Weights of a small sound classifier: 5600 steps, 13.8 epochs.
Rows from block 5 of a small sound classifier, named by matrix and row number. Rows with one number within an expert belong to one neuron, the router's apart. Each number is 128 + 24 x the weight over its row's rms, rounded and kept within 0 to 255. All counts start at 0. Numbers have three digits each.
Before each expert's rows are labels from the 100 clips, of 14976, where the router gives the expert most weight on average: "loudest band" is the band of the loudest frequency at the time of the peak; "top examples" is what is common among them. Only what is clearly more common there than usual is listed. The data: chords played on synthesised instruments.
# router: router (model.blocks.5.mlp.router.weight, 8x192), inputs 128-191
# up: expert up (model.blocks.5.mlp.up, 8x48x192), inputs 128-191
# down: expert down (model.blocks.5.mlp.down, 8x192x48, transposed), outputs 128-191

# expert 2
loudest band: 500 to 1000 Hz
top examples: the note C; the note D#; reverberation; text has "reverberant"
router.2:127104097119158152179170089135138100116138132107128106154125080166125153098146129147141142159134155112112129180159154111118127140153142092102097146081123138159095099138118136158143110114107124
up.0:143152080126141118162156106108114084115164133095117129138149087170103109090119132143090124108164142155061142145140132114137134130120157125129131174122123120195150075150111119108136081129127133
down.0:113187100137164160108132135127093149091137154120151089145129167141111133139107132120144091127130118134148124111101139104110171141155173101119087083088155131109102127084125148136121134130150111
up.1:102095130158124088134095112148147144132138131159103148109115145128132117127130126146111132114135129166147152055078130126151123144123081173133159107102145098136171091140094128068149125084094148
down.1:109100132128089129111143155160139117153166137167107154088091135094099113134076156127141140123124153154077163093098101131150066158131119153112147132143182159108150105103110148142170108117142137
up.2:083113116127093079126148132171124140197080155177132156155112138145104126114127139148143124136118123095133107125137124110135139130127112126116122108136121074111118130134092084120131151095101094
down.2:116133120163102078135125158119091113135097132121114101133073139170139112130137122137134121154138097158126111144130142108132137134135076121108113110149093115158095058136163161175144161112105126
up.3:172087125086166113093140119138098106125114113154128120152142142144169096118119131149103182145152125101148089133118123117158172139106055108116116148122093140125147113100097128136142103138145172
down.3:135155153115133138145166132097113156108140136158149142165123101118146116116082131127129119116130152116106137136100095178116148165150132112140123119141161132076081121120101133128134074131144181
up.4:095148118176119123158107123129084132129128160101100110128099121153142121134121114110084169156152120155118101141131123095153162135099085141169083126116096136120152096139081110139133135089121121
down.4:152141114167110078119112142128123167152135107130104109119139127140125186116128153121136122145109136102107096134114111145090160185157149150154143111143148124121113153138118125168111130132124139
up.5:108139134156092121170147121134145143090106118129119111104108135128088142142134096108121105090110149228130138141116077168115116146136137147125114069136118144164097090114121162140103118134113134
down.5:107129159143126145142119104087156163123115129121135116113114098145147167176198120110167115113145151167143156132159095155105074143153150108163102118115103117107113155105119135107107116142118102
up.6:088124127165104124103163108112128113179089115123148119168127100140153144110087145172145165161148088127139145102132140127099190128144124177096102125092134105111115142123075089123159162128129142
down.6:125133122093170102108150126145148176117101112139130149135159119152174123132142132135121112149110147084141141161088144119097164128174103165109115131122131113103119100100120101132096189065063153
up.7:133113134133090137141135116106119125117121118146109125128144104134116106111130117165085143137166125156104108130126140140098136149141092112136112119138139134130126063167112135136150080119098154
down.7:122149125132164113124158156160130157126135110106123077148176159147176102124116142105091132120140122095098139149130144112079119132124149133132063117130161175163125136101124131157095110116115131
up.8:132116140106142115109117137119088158193124085148131119148099129152134130108139131143153157145159154119149116127135135134152148112184110106101134143151076125119144154102110148136119130131129094
down.8:144112088121083160166128155153092125063105167122169141076133083125102119113098144131141146092119118115171113153151122126133130134116118107115100109139148150136162102156131103110134099134074171
up.9:148128133112119131137113149138157150111097098127158137139123156104169140171159127133151132150128116126165125164114104127129128139130070123122109086113112135131123156092108113177105076173094129
down.9:157144099096153121164094083111115151161133079126121129121071112153102146116132112121164159131132150168132125125123131121117132129135103091149125090124147130148149102122158168059148140114134146
up.10:119117150122142112138115107110124108115099119158137114123137107136157112138096144144081186140146135107126103128130124123109121141102082136118118152173097140130137116153108135173130111114116179
down.10:138125120145129093133137132085132141145166126153178131149116146122145138133123184140115124142110160100112119134128103148100150110106135143125101153112114134115107105135158106141126107146142120
up.11:131190117080142115149143119104100124142131138155133090130151145136130125117145097134101091154175121080130155119142138098133111145138125125121109123098104162162118143163141109163147119129180140
down.11:125126133108101076143135130129148142160100113102159119142153146110122105128142167113100148152119141078094125130133105106141154140156130105108144153102148158172107104093104162123171109145150154
up.12:166129119092141116128136116135108154118092151150134146142123146111154086132144137131158109126132157097107151122115153115178131132147105103034094113122066162136144131134159127152143091125178170
down.12:149173104173180140130145087100115150153098128107144106149150128115130124165171134145131137159197128132145142171135122176124123151141093110144137162156129138153126147101155110120178112125122149
up.13:114128142159157096108160147105084121135169103147110107153107126155129141116162134131090141146149115125125156115134139120147132152137132152147110178181123131112158160129114095132143133110135100
down.13:154131112195110118132098139147159167138085136136166141108139134123158129120090095118128193100130106092121073161132122127102164115112121161129137102116133130103134139142127167167141146098107139
up.14:135132108115100128156118108131132126114138143110134093130142143126091151180145103087160145133114117155111127157144101165140135150121119129117097093097083133150128093104142160114092103131109130
down.14:147143113126136131138180093090140139143138119104113151088160149126140168137108100113131128128108148144137150113194115135073131150123133099144128135077146121126102139146160153088135138167105118
up.15:100147135192114134134096122151154102107106075105106115127080132154149155134116139125089136094129137178113135125114092154118132133100157173118130117136124110154131074116106144112090142113127156
down.15:112151098158130126123151124176127163100123162120139151132185129153119197114140106096152085095146165145140163189132148150103110129146146094164108105115151141103115177137107138124098125121114109
up.16:104112107122126123149118136112168130116147098132098145097109139130116161136153133140132099102101143159120155134091089165119107116135135141116123087123113128141091124085124123113133102112111138
down.16:088119156154111143141115096120162116088147159127148138100090089101123164122140097118147131119122125132163137094129114146109120135114120127137135113091140107123083185128078100095123123145127149
up.17:094109103175090129144126093151155090127094117104102120151123100153118164103111146127134141127139103142119117100127109116107151130117098145170109088149125079144145090127046104091132150093124150
down.17:107091113167147108156175131152124145110094120163133121177137152146173144117150152105143100124107138105099150119163086156166159135152159122170102094126123102131117176123087099144107167100100129
up.18:139095124132125098107106138145139127148138122185126115118112129102087081160122140137114136108125142189149166084059139117126137127110104153104134119121103078137160080128113118057144111098118160
down.18:114092127134078135082092130151144094164132141152103163096108133114118113133137133147127129153148128121093146091080105121134094105116136159126196101112136145147134096156128138141148105121159148
up.19:172080115104082074151144133145083146129119188156116157135138125166128094141116137132148108112105127120121123127131138096175147106115128131111120132097155107146129056089141143115154080137105085
down.19:172151151121147171111114143100096111130136100098119082096114154119090163095140143162153129153116152163157097113115113110108143135124117169153124124141134140104114114117118146124141145132161144
up.20:110148111108117127126153105142129124147112146118181160149142107135146133128125142122131092107098090059083111161142155094144131129106140128125088139121117090101129158123201140169110153130105085
down.20:114118142127157159099132131138136118173143074128115117102127113102097079162112167135120143166151095146145123118098150120139142106098123166092140162110117104141144139057131142134185136133149143
up.21:107089121154092081127116140125132134160097131164097118118138168139144090171131155138121161121112134141132129093061137141192126160148131132119131104098112094097159095125120112107139157120160124
down.21:110099153143069131131121166132158128167145141148103157130120145123125105166080147145109156121145099148122124098077102163129113151093116147095151088148129139089152120149116139132117090110149170
up.22:108125121152135137168134158161156119167096149123158135137124107146143150107174140123163121152139131054148127138139145124146129136164110120100108092105093089094114174120103083126153180110145120
down.22:136151117126144077139151124113102131170117142082105113122086124109126117123138152127174092148148125111106093113178133137101112125125078147153150138146107093130127119106163103129149120084126142

# expert 4
loudest band: 250 to 500 Hz
top examples: root: D; power chord
router.4:116081161164101061137135155114095154132116133164098165093117135141166085151085130129135151112137098103073110138133133140114142145152123156112123105173128105082143138133107090178106091124134120
up.12:133124123147108123094184112186147140141081157136132167126152124155124111128126092130113124131147130090139097138108112146122178111172107114133120118130144109086129097065126086128197132135111133
down.12:128139094113109113105143127106139131111140157126127106140119069096132119090137147130167138160118158137150124143119141199150135165148123082151162122113135146144132141147153100136177149114089120
up.13:109139150149117142139133106095134147137111115128146178101133121150101144127135124057188120093130116143115123122126107122107136123154142182153207122121116086123152114141120142067101115150114107
down.13:121110152117167179118069138092142080161096109092130162104071094118139133143096168138142108119087132133122134182160122139124118126149136136107142166123098121150122135149114123157124147141105160
up.14:134145145097120127128106092137150145100145102115138113110133133094133123127114094126108156108135177134087124142100133107160142139121139129048112114130113187138132119169148188114109112171141143
down.14:089161138137136133099126165153139082134157160124120103175133153149146142137169145124094131151139109128169113142114156140097154153111119103160154135115143139117110159113069098145113164095165150
up.15:117113106122103139187167092128124154131134149133128122145157114125104108138145089143126159148168144105123131175116135121099153148144102070110115107111120130135104077151132194096148106118112091
down.15:136112103134136124096106137152161074135145129161111109187130136125119128141160149140131129106158095091089132090086166147138150145149132098109097123104104121141120140076074126121137153100104162
up.16:102117152115105124163106109092110112146115151134115135095140123092110153149133096094161125108081125131113135173144066157142096104104127177135166076129123154114139155150126126141116129089104109
down.16:131102156115161152120113108115134093104122073137146143160100178078120140135096114147123104122097087126109150106073147145108130141113170105090127126143108123189144150150121142113149113135141161
up.17:144110118117110113170173137084098156167100137125148191129111126138106126133152101159165148157202124076126138149170141181110156099113093119135141105132134104114117178101141128137146145122124110
down.17:143133104108140122099152133191156097110114114136128154151103124105088128143108117171122141099092164084095144162134145126170132110142176135102114169114100103168144173131146081126103130115109131
up.18:140112076160144107123100120130134119084175134140142096124087155133147115176128134131073155140114156126132147101131153097130121156141135130120073101163088145150134136152098143139123149115137145
down.18:175108144123103124159104137099126148146140158122176103086145128147133144174148148148084136160174133129096131115135101126128165106114108125174160151144116124163124118148142134129103177117140155
up.19:112135149144157154094160107141124099131122101132115156147152085139153117073127140149118148151172167113101120164109145127108154158173097149147115137107153098100101104129117149117176105128144149
down.19:118107121102083121118175115160159089143148086118119119119128095117125133113129121136149114121132150119151119115121135134104100140155144120133148100102167175131140117123114146130182153140133109
up.20:167089141158100091077144168141121155121097143147130165119160157130167082150094126133132161097136095093110118103102143125106151136145090125118090115116155101069147141113141093151119112148161155
down.20:152152122085104090114132105131123157099140135176135129071132070121145149062133104125126126142110149153107118127177091142186120118144136143133083126131163142164093099146156138147159121150127136
up.21:108114131128096127158142120103144140134098125102144160128101112130093148147131139059161114046087096153148115135113095130117107147152149193128202109124104109142133098135155143097107117132084098
down.21:144103150105168144097070088071168111125105142089119115118106124128138087163077134118140099102058165134143156135115104151121084137125149173109148143124097140156139090169140125141129106110124152
up.22:141109103125103098164142157095113149128137101126114191085134142161116110131104127149138159130216122120099167094143130122097113090140139154114120093133114104142163158120112094164139140116137131
down.22:117136137132166153126136140122106152106103135153151129136089063135150099127145112148098120104121130093071159158106126101153157132083182165053096125136116129123151142148108144165142116127139151
up.23:153114157105141120141101144077096130126123113157142181061130149145150086142113141152173129108175128103142155112134153128134136125166138139093163119111145160137172160168140121146109093138171151
down.23:116131162092154119141090103073094163132117089137121125133070102138170135113125101162071147145090152093099144122120160119121127131122172157088106154103118120105138137136131134171115136136098170
up.24:153167093101102113099155141153122107180130124156136147135151148126098104126140103129136070123119120105122112102102124098130073128124127131134080099126133109120114143113167099143093132160100133
down.24:121146074162107113106126144134181162117123132121140084141170129115137118154149100114142155156108120109095162152151092096167175135111176116145097109167147162120136147122143096129112092128111112
up.25:122126107132143120154143140107115148168126122119092124170093073139118128090147096097124123122087169134080112125119099143132130135117157124118157143124112135134130136114120134145112137127103094
down.25:115128148130143183168168136181148117134140163100142130196159139135108068115165123115130070131163099146167135162099127142088127125112158122145097113078141126100106142127122130133111135129181132
up.26:143099107170087087161112134088110160118149153130124150124071128135143126160137141089145152135131096140124115135145113174079130162147126124128154109135111147111149135089113131124102115115137138
down.26:163132127111167133136125124106104152124114110189089146138074101106123110117110140153104088119134166118122120145115119099162112156152156108121133147127143122134111140162114162149096131094127168
up.27:173090133126116078123188178135130129121107163143167116117158120148158087148126105123126134133161096118111076087103146099127163142109141083127089150130129121144139151132169072153131132164139129
down.27:138180095120154127127131150098126182113136144127104117100114130137132143098106062095107163155117137148110152176152156160152153154134111136144104137129147144176142115135115134163134114126127119
up.28:128114158170114134116152128142128145150095139120103155117145150166119128108147123146156145143179131122088097173103130124086153085168103122124126129121160071109152140113105110108163148113122123
down.28:152118079157084099116121114165106124119123120160127119122087106126175136116130168165173117115133155099096128100128124172151116117117160121129123118138163119128144130116125140140165147125085128
up.29:134113082104093098215101124115102160147105102157118152110168135115115099140129124141101135146159137136120160110156156135114101127137144151150125103133109143157169167156117125143114101119135169
down.29:110131156134169123131136078117120148150156109124101116111115136116113141122129112142079133112087135075114151100124140113127113148099167173093088118117115110130107099157134183159103164118113164
up.30:091130169148138137106124142106105103139097098113102160101105105134126117116136133111151124075134135141101134157114101124095114141127143183141142106137129110108083124178107161128156107123113170
down.30:134083150109098112126130119156165151091135123151087136162125157130161125111095126187145119069154149116086142110117118119148087135158150143113102123066143113124125112137135164149097140136154140
up.31:152069146141144094110093110116119148122149157112101152108083170151130074165139148113135141127138089130141103119122154159126124147140135142110142125137153134122155143100153104124138120118143107
down.31:120144130144090119121090151106120187104156114142141140138099128090105133083104148143136119128126153115117126149137116107122103136132152116114142176128144161107131155150125144188149110139099184
up.32:169139101131115098122125152096097121127163104161119109117130147128172092123127137147094124128172133119092198070142149118136105115119116114120125118150142126151139164130137118165109132131164136
down.32:176147167117166099142087175139154145092148101134159120165112114138174119135108107134123143120108104118104156159124162118115115136114182130121091129105120116149101128167153149184101139127149151
up.33:123107180140176122122123112149156128106113160102133081128089102135140099160143140103137156123133137137159095153146119130100136158165124092099121142170145113132150137128133126118115111126153147
down.33:167164076154098105108114133185126150131155129164131103088133117114187138124156134126124123134117156121109150123156120079168145141114154143164130149155137148161155107145122089117205140138111135
up.34:138086141133139115127098142142120169093127159114130162122115168148116103166106142100125161106147104134150110115123119160113135136142111125115138108149140123122146142110115111128127107105148154
down.34:125106145133109116124099143095110151094118106174153125065089130101145114094110156073113142128138160119097103142174070130159116129119120153132096160181133169138123122139130111141183121139117166

# expert 6
loudest band: 500 to 1000 Hz
top examples: the note D#; root: D#; the note A#; reverberation
router.6:146083098118084093135142169170156113107104180144124144112165151140085102138123130105129138085114120130124124073072125119168129148089124116089119119086106121165112082107127108117141146122106113
up.12:139120136114160100105100037142130110123163094159110157153105132136127144095171120145119143141154183165083169129097127120160090125137118132104150116123102108169131135129138124123135146098104125
down.12:145137142149158137120140088121108104139117086126101116115120096140119154095182120139129101163165125137157129105126125110138095122127053176124119115131128093103127121103094126146127163078108111
up.13:104085175101105134130112155111159114134107115137121161156138161085118117168140166118119132099107148144161137143138120159107103153139116120137131123130143124114133114123153135106117106115119119
down.13:138116116070158131105104136170142092145162130110136109148126091146117100114171132132149163160142121097108134112074142115130175119110077130143143115139099080117126163098113138089124188076170137
up.14:138173126116142143098120131145105164180131128127182111164132115133121155127122129123110147169139112112137094140183113114130177131145130113162136128154113140061134126117133141120100148153148162
down.14:092174149139100183133127128115125123163145105107140118116102156105124134110104142140098101153156100134155124130126122131148110119127123136159159125120164161126144123111118158095113123173118130
up.15:121101143100112104113147156146140065126138150143152093197190094140123115137146095155096148172129123130166115131109137146126146149124087127124088109129135133107131146134123135139116141110138130
down.15:131095109128125110095116152127150121109154139132114121158103102153134113116176135122164149132156156111120085095153126130123130147150103117087155115153126096106105133116119100140135170075168141
up.16:135133118114148169136149148117126089113145114141139117130150130130137130143088129144123073119125103114133149091130122063128112112102191145127099137107137127123079118163181098123112100178130127
down.16:106152135135104127122178135131102123133143124116138117129135060130133152140116158156132155100177119111078131124147113157168144106142117115117130159167124136113134148112125104101155152140137148
up.17:132126115140134100158157134116127166099155138111158155120146157134115143165132131099112172117142075134130134150131124155139153156172162101114151111106165138139131154121144100165130125155143141
down.17:143099147103135158198152098126155121095116142149112129142141168168108086109139135131115128090126131137105123160100116121108064145104140123085109131097125114162131111125143144146138091133115148
up.18:159150100101111124152149123152113089111147134091193160096180110124112123113149108157114139131135129113110166128100152112113101129150153078087148126107147111132084104096152127096142145131102129
down.18:110136152138131134128121115141076099141101088139126126122099115109160143092118111175103121101153075107098205110105137166158094087153132156142144095139156148095117118138111102076135115092110157
up.19:099091145127100154114082146118138174160096156117126148094135166072127132150139109118111160123121116135164106166165113171109118151141117138111161113128104165143175123088120114122121115118146099
down.19:130143099119152122109132146146161082080107156104117113112126083158139126119169123105156148156128135100152088154105136092077152124092126141125128091133123121145075087105163155129168142133126139
up.20:132127127092123140106113126152123062108091139159126112146158145082138114160146122143115127123145152126161162091108114094129103127105119140141116150096170127125104125159149131133116132131155130
down.20:114142137092112113161167134166087145096120167151129130129096107126118139117117102120168135149147121118127124146129088152159108110141113132105163113121121112101143101090110091157112154118150157
up.21:122118126173074107099144148127131159135103171105142118120130140140163097140141098129094170117108109102127072131173152166115118145094101142120103107151090122139141138120111117142165149092137141
down.21:121114139119110124114135149125133137107172162114167171125146068113120118107124142131175124140113128171119101132164132078087114131124131122126137147088120154145103137134139142110112130152099145
up.22:115112129158124125137106105130121182153120157139105120088100161124119150128160113105139121093096127149126116102151126149151105117111166136150163140134076165125144118084142117094106145119153127
down.22:111163061141148127142125110139175109083126113151141140136144132129136132163134137152118109178121169154131073138126147109131141102106117127099087124164127146177112079113150170113168121179114121
up.23:122121112159104116145090126120118176133138158095128114096106120152139141126128160114125174108132108134099080139169129154126140141133131141174185144173084158096168111108106134094118140105130125
down.23:114131122142105169153114129121193104111102160138139097117166096106154098136150122126180157108062152145114100146139137103107122144143177117104095106118153143157089108125134132166147120163121149
up.24:116142155058086108126137112121087094134129105166103133097128149105115118106135132179112138131156158170125162086130127126123123126122107159123124108139117148159127152173136125141100126108137085
down.24:112129136139109163084120097149135132164138105147134124156137133103123097114140104124111113158167188125114106120148115169117099103139131142147199154156115131117136127125097112098125126095106142
up.25:149166142115135113148129133143130090142120103094140154108113093132075148102151093124119111127137144192121184081087109128148095123095146154140149142149111115174127118176169175122084147151123094
down.25:176150124160128142143159146135120133155138090065148118106126146120125169109143168142148129129123160077130118112126165159130104127145086101169143154131134136132147142108129113132130098123088142
up.26:144116112184105116165130152120132149148104168108141097112127157152120103105121125119116153112126065125115110107166168180137190143119132115116122105134126128148134135106087114137155155124153148
down.26:142094137112074100103169101090150128105129165120104133131152118107119112168119117125117181129122131145134137105141132118110120165122175128111138157096150092125101129114116162134146136131131112
up.27:081136125164112092103100174105137107122123155159111159121134126168124120166115113139082138098113138154130126150125104137106097140117108154129108099184125153130128122160116189147096141109127121
down.27:084151149151144142069074152087127129105086143114136113092137093115125103175150160149136139135104092106138097162183131097135157131162084106165155160147106139126134181101136126151167162138166131
up.28:115128132184102124121133162107119151133135171095129133112160084134139113120123122128086180137130118129162065145182134151108140137092093102161152133167112151120166117106124123120145147112141126
down.28:131081150124099155129149149106174155101144171135133131163165093131122111159123114140181112111161149155136110133109156115109114133136151130129104137123139144134123114146158107141132104159096146
up.29:149135112143150163139160124159148137111097127131085162112122159159129146110075134127163086115129117085147146107133117075103126084138176103107094132097137122106088130141146092132124121176117147
down.29:103130129132129104098121112112111108130156100161116106120139119109130093125108137118144140124171122134110129120156113164153120180142157104138164164158130095108140103109095145120157118115150116
up.30:097123111184103108114106158150143130138122152098105114130137126157181119157130143125084177130126103153126096134147095145146122132088124140160120098194084134108163111122105116139159174099156139
down.30:076117155120114151118133104101156123069166116120180181121175133122144094098125122104154154145100112141141108134135167145118135147135161101158101105119138143141107125101132126149137158177107141
up.31:113105157123163166149111125112145132115084118140124150145124185097142140134113143104171064117111083102158120122098126132119139103105177120128112158116153130078115161109171114116127127164119107
down.31:145111100108119121139116126143119170104140116143119102155151106109091099101122126136133172137158158153095092125125126150143156169154131093129139152130111103131094071080098123151166093150135143
up.32:145156100083157093116141066140122085126156109149115142147133157135123112100167100165114106137181170143091200087106128110159102111136132160111173125122131112133137139121108135134130156087141113
down.32:138130147121151110116126112148092096148125110114097127127119121127148150083175115157095103141150160143128135151087131140147118098124112159140162150145123106122138138112081099134111156103130158
up.33:180086129106098092093120109106112152128139105154150174145123163149120114140174155145138161168110142110113106120159121170140114152122106089158169113136080146117135148077126129119159122116123156
down.33:091124114128130169111124145162187111127146133162114104112161188202166166138125097160123131142122106146134127138099163140139154142127112160098105092098137143185105119146145153122107113125114111
up.34:085118180098105121158123155115124148134126146133078137115141151093100121147158141124139112089119161141182128094149110171128143145124114152143099100123147122112110126147130141124112066130126079
down.34:139129122108151149125135109119142069118128105117130118116109077137108127113153122144115161169153101113120111131064098145138150135134105125152176134156122106124137158095142108099131163117160109

# expert 1
loudest band: 250 to 500 Hz
top examples: the note F; the note A#; root: A#; the note C#
router.1:165145123110162116103079149145116107127137134098154101107147136085142156153118136137090125150124093103144154077106114120123105124087155118171155158167157153110180145127154111141115146146149162
up.0:139117120146159102140125120114143125198123098115140122096109111110173103139105118137117087124151145103122135122103175127129138108104150134130131148151067142131163112149112127135147160129089135
down.0:154102120115105112116138124116115116067112111158125118137124122145137130134162098085172157117152135144178095138087110084071113125149146162159153165132096145120119152135114106121120108169101132
up.1:123064116106130108110132117111150106109118117202124128143098167135181110124123138101134089105137130129104137097111150134109107117126137145160116113148123099148076176132125143154181143092153132
down.1:137124112108136157148126142155107087150158149115133150119142135147112112165136119140146140116160135154127144111082088100185123147107109122111115097138105106115124116107143161109157101157137107
up.2:131104151157146105101073124122157110147117091096143096075123134107189156157156135112106104117113118139125168092105121108143124123125126146117109155126128116087123149124130116102106117133124155
down.2:126113161110120165137109112135083111105101118160150143138099166119127164139111095087117124120121150100165151133147132102083102106122158149119110104072110153178122122185146113114094159114083115
up.3:137219097115081147153072144126122143103174147111158115179147127145096156123141131098136120120118105134126105129154135170148163126110141125125071095116125133104143172096108108107121157109155127
down.3:117153165124159128138165110117161133106082121111095116147118125119139131109095148120120133107156172093098145124119128147109162160192142097134104124102124113142109170124125130086095165154108104
up.4:120092126191135162117087129127154126115136129075118077113122145139137150171163151097090112125127093149143134135153115171143124143112133138119153112122121140131133108107131111130140147083161168
down.4:145119161144112159150148126150112119092127146103118131094158193103099116105119156122120128116123129188144167129124099156126119121078140130134138144126133156152134064187154104116141099162095135
up.5:154157110130122095124095172133160091088145122121116107095167129094132111136115107151100146112112135146102157120101137123165130134113117162076102094125126093121168150137124109114126126142139173
down.5:178129073154132182129150100142125133133109108109144125134134148109147124102140154118175111114108124150133112135159149165115112133112121085207179110087118131104104135101175123089128116126111111
up.6:129119164176138084112055121095140152104151149069124107088132137103154122183147174106086136137141117129142133098102099143144134100106142121112153160141122145116162088167130140124134134116114152
down.6:135148144124124131154083144145126116140084151144137151144139139114127126108096152126145135090125140149132148140139099143110088100164177125120104077146151165130122119164168122116133095158079142
up.7:153120144085114109117151127127087107150150115105134127159130123099122180154132102105130129091126145150136156127142104112133097145146182108139139164147145121142105116139181105118086105171109130
down.7:121085127112137132152107112118152133149145142143109129137105124147144083140087154109118140116165101100114142136126162114143116163147094133117098081158133144127078171114100128102140120064165159
up.8:126091148105152091104092150103164114130137120154147093077148115091165113133147140122117105142129139126128121124090098143134147112138143134093088136118117107123113145169131158141158159153130136
down.8:125169138134102129129107177137175097163149146113130116126115134099101140109104151087164144153139135166150145131147157124127134185116166105128148088134134131120132167154126113090119086122099145
up.9:188156122142129115132084189114191084122141122134140144070165143121128155127124129091102092145144119111108142092116123138155124124112151122106091115121127099109127142078131104133157121127127133
down.9:145109083145110120126118150129130133130112138079132149124112106098108156127126152090158132121133136145163154138156121092113105109094119101158123137085102150116142160126130115136096163156110139
up.10:167098139138161136153117118062156099131124120123153103061176112107137129140140150095116114113133103148137173131127111119161146130111100141106117183127108129142145132107152115135148154125102125
down.10:101147104145092129143100148147135139141149088123141130115105113133147150164160191131169120139096148151098113139131136151109068130090161092115148123117143158103139145137161139134068147148075099
up.11:138109111151119101097114137142155112111136142146143127105126125108152102105086136151102168117150113102121093135097149125126142128123116105110086151136117128157167131172126131161147140109120168
down.11:119138090144132163144121117102164143139157151115104141120149112151112131124115099099135122136141141144188131176117177137140088151152143080162174112125139151142079114113132135113113097138113126
up.12:118140094162073120125163158117100183126090184120121128120145114165174101122096116132123139118144095109129081120196130152102176134123093113159139155100156132095130085138138114160110104176125135
down.12:121113098130119107090151112133136162083112112117108131132191121119129094099136090092168128138115130139126090168151137131118137141164134120147118149145151106136124119137113174144107119112114105
up.13:135118142122146156099154128149145109138158130128139099119150097151140067102077124141115125113137098113125125154102179129107140126148136139094125182118149095112150107181129134124141112152106136
down.13:142141131132101150123151169107169105134116146151202086120141129144124095149125140124111123136106165122159122139113166105168124138087119112139159123100142150123095089114146120107163145127135138
up.14:116113109155105136150114109148115139132126120139074135105082141133140132136080134105181061111117121123121128129140145137129100109125159138144152105136089137138102118120135107134121100103102130
down.14:167127078148148127155133164164070109114120118099120066098126149109144119110175097141117113089161138125172122102112101133116134126097102111161149130165092135132168103135131129158128168127140148
up.15:145085113105103129138146150121128116111132132146139149131157121134044106132130124122150065095100145141095141144127132108111097148123123126119128105089137114145102080154160129120115098166123112
down.15:118121134117093113134152110151122107133170107148136098133162133165153127144124127118097134160154130102112147104118124083136144163144111119148142095135149094106100094090099158116107111114143090
up.16:150159107079140127110159120112042151111141153127146130139160141131108144105101095137154172139148142155127114142130117109088135147134095112144157145138123133142148091182154160149123082159142131
down.16:136111121151108104147161116122115135132127152127110091140149142092135067124142144129119145173125167160145082137156130121131132157145103139160144129183130105140115107105115102151171135103176124
up.17:163124156084138137121126120135107130142148106159100146122128174137137138158125148164152109110142173143128154128093155105125143144164168139131104098111121160138140166095144141115155103137147137
down.17:115152137140124111142121105147113111107132109138146101149099171183155124170118139142135119124136136143126167096139163082118114169171137144068102117126113137087145131104080105095128115089132127
up.18:103152138097120153101151122129138122099092147132142140151160145122096103079131075150143139137168129153137094108140133117081178109135080114122128131101163100126134140143080149092135143133122143
down.18:109117138129117183160117130136089155136094137146153108128154115144129106113150129150142124174140144118136114100141124152148181146131078163158143137119079098138127111088108151115173135101158166
up.19:144104148126130116108143119130139100134146104156087122126126143123092119155119130126134065112114188193133164137107089114132124135110144123136149151138149102161114115125163140120123120167098130
down.19:142131114118115098153128134156135128109183112132140100147091146121155111123099156154114147088154132083121114105097141107098130174143131182111089094092152085110149110136080134104139102084119136
up.20:132072147140136084114126134093132123116118124112150105079143122097156137146139150132095147128099101150109154110105096130153151097122139137138122149154137101140127114127125125147143168136116129
down.20:112106147144141110143104144119135095162158120119097128112111158131132133181106134093118150142146101121118159151130098117120106135109113121161155137144094162115101142190154101107108109154132123
up.21:110111120118083134163103141152122146119143172134120107147141161122101130176106110117141140133130102076153123136144113128089131164120133094122056060127144141129129129153112121128112131124150155
down.21:127139104135122162150151156172127122178143168104131137135132139136093102090100152121148108096137172119138097119162148153171115138140129091146125113111164159151079122113132123133158139104141136
up.22:181113147086163090114107131117127103131176080082152084116119114117152160153115099157099110107091125124121162100093096117138161109132147175114119142101156101124167104146147145127121135145151144
down.22:146136147119082087116097129102117123130122124169147131100149116089149100162094136099153105104117104147127117127133121108089104186125177141117129108085136161138111144165133137061131088134131151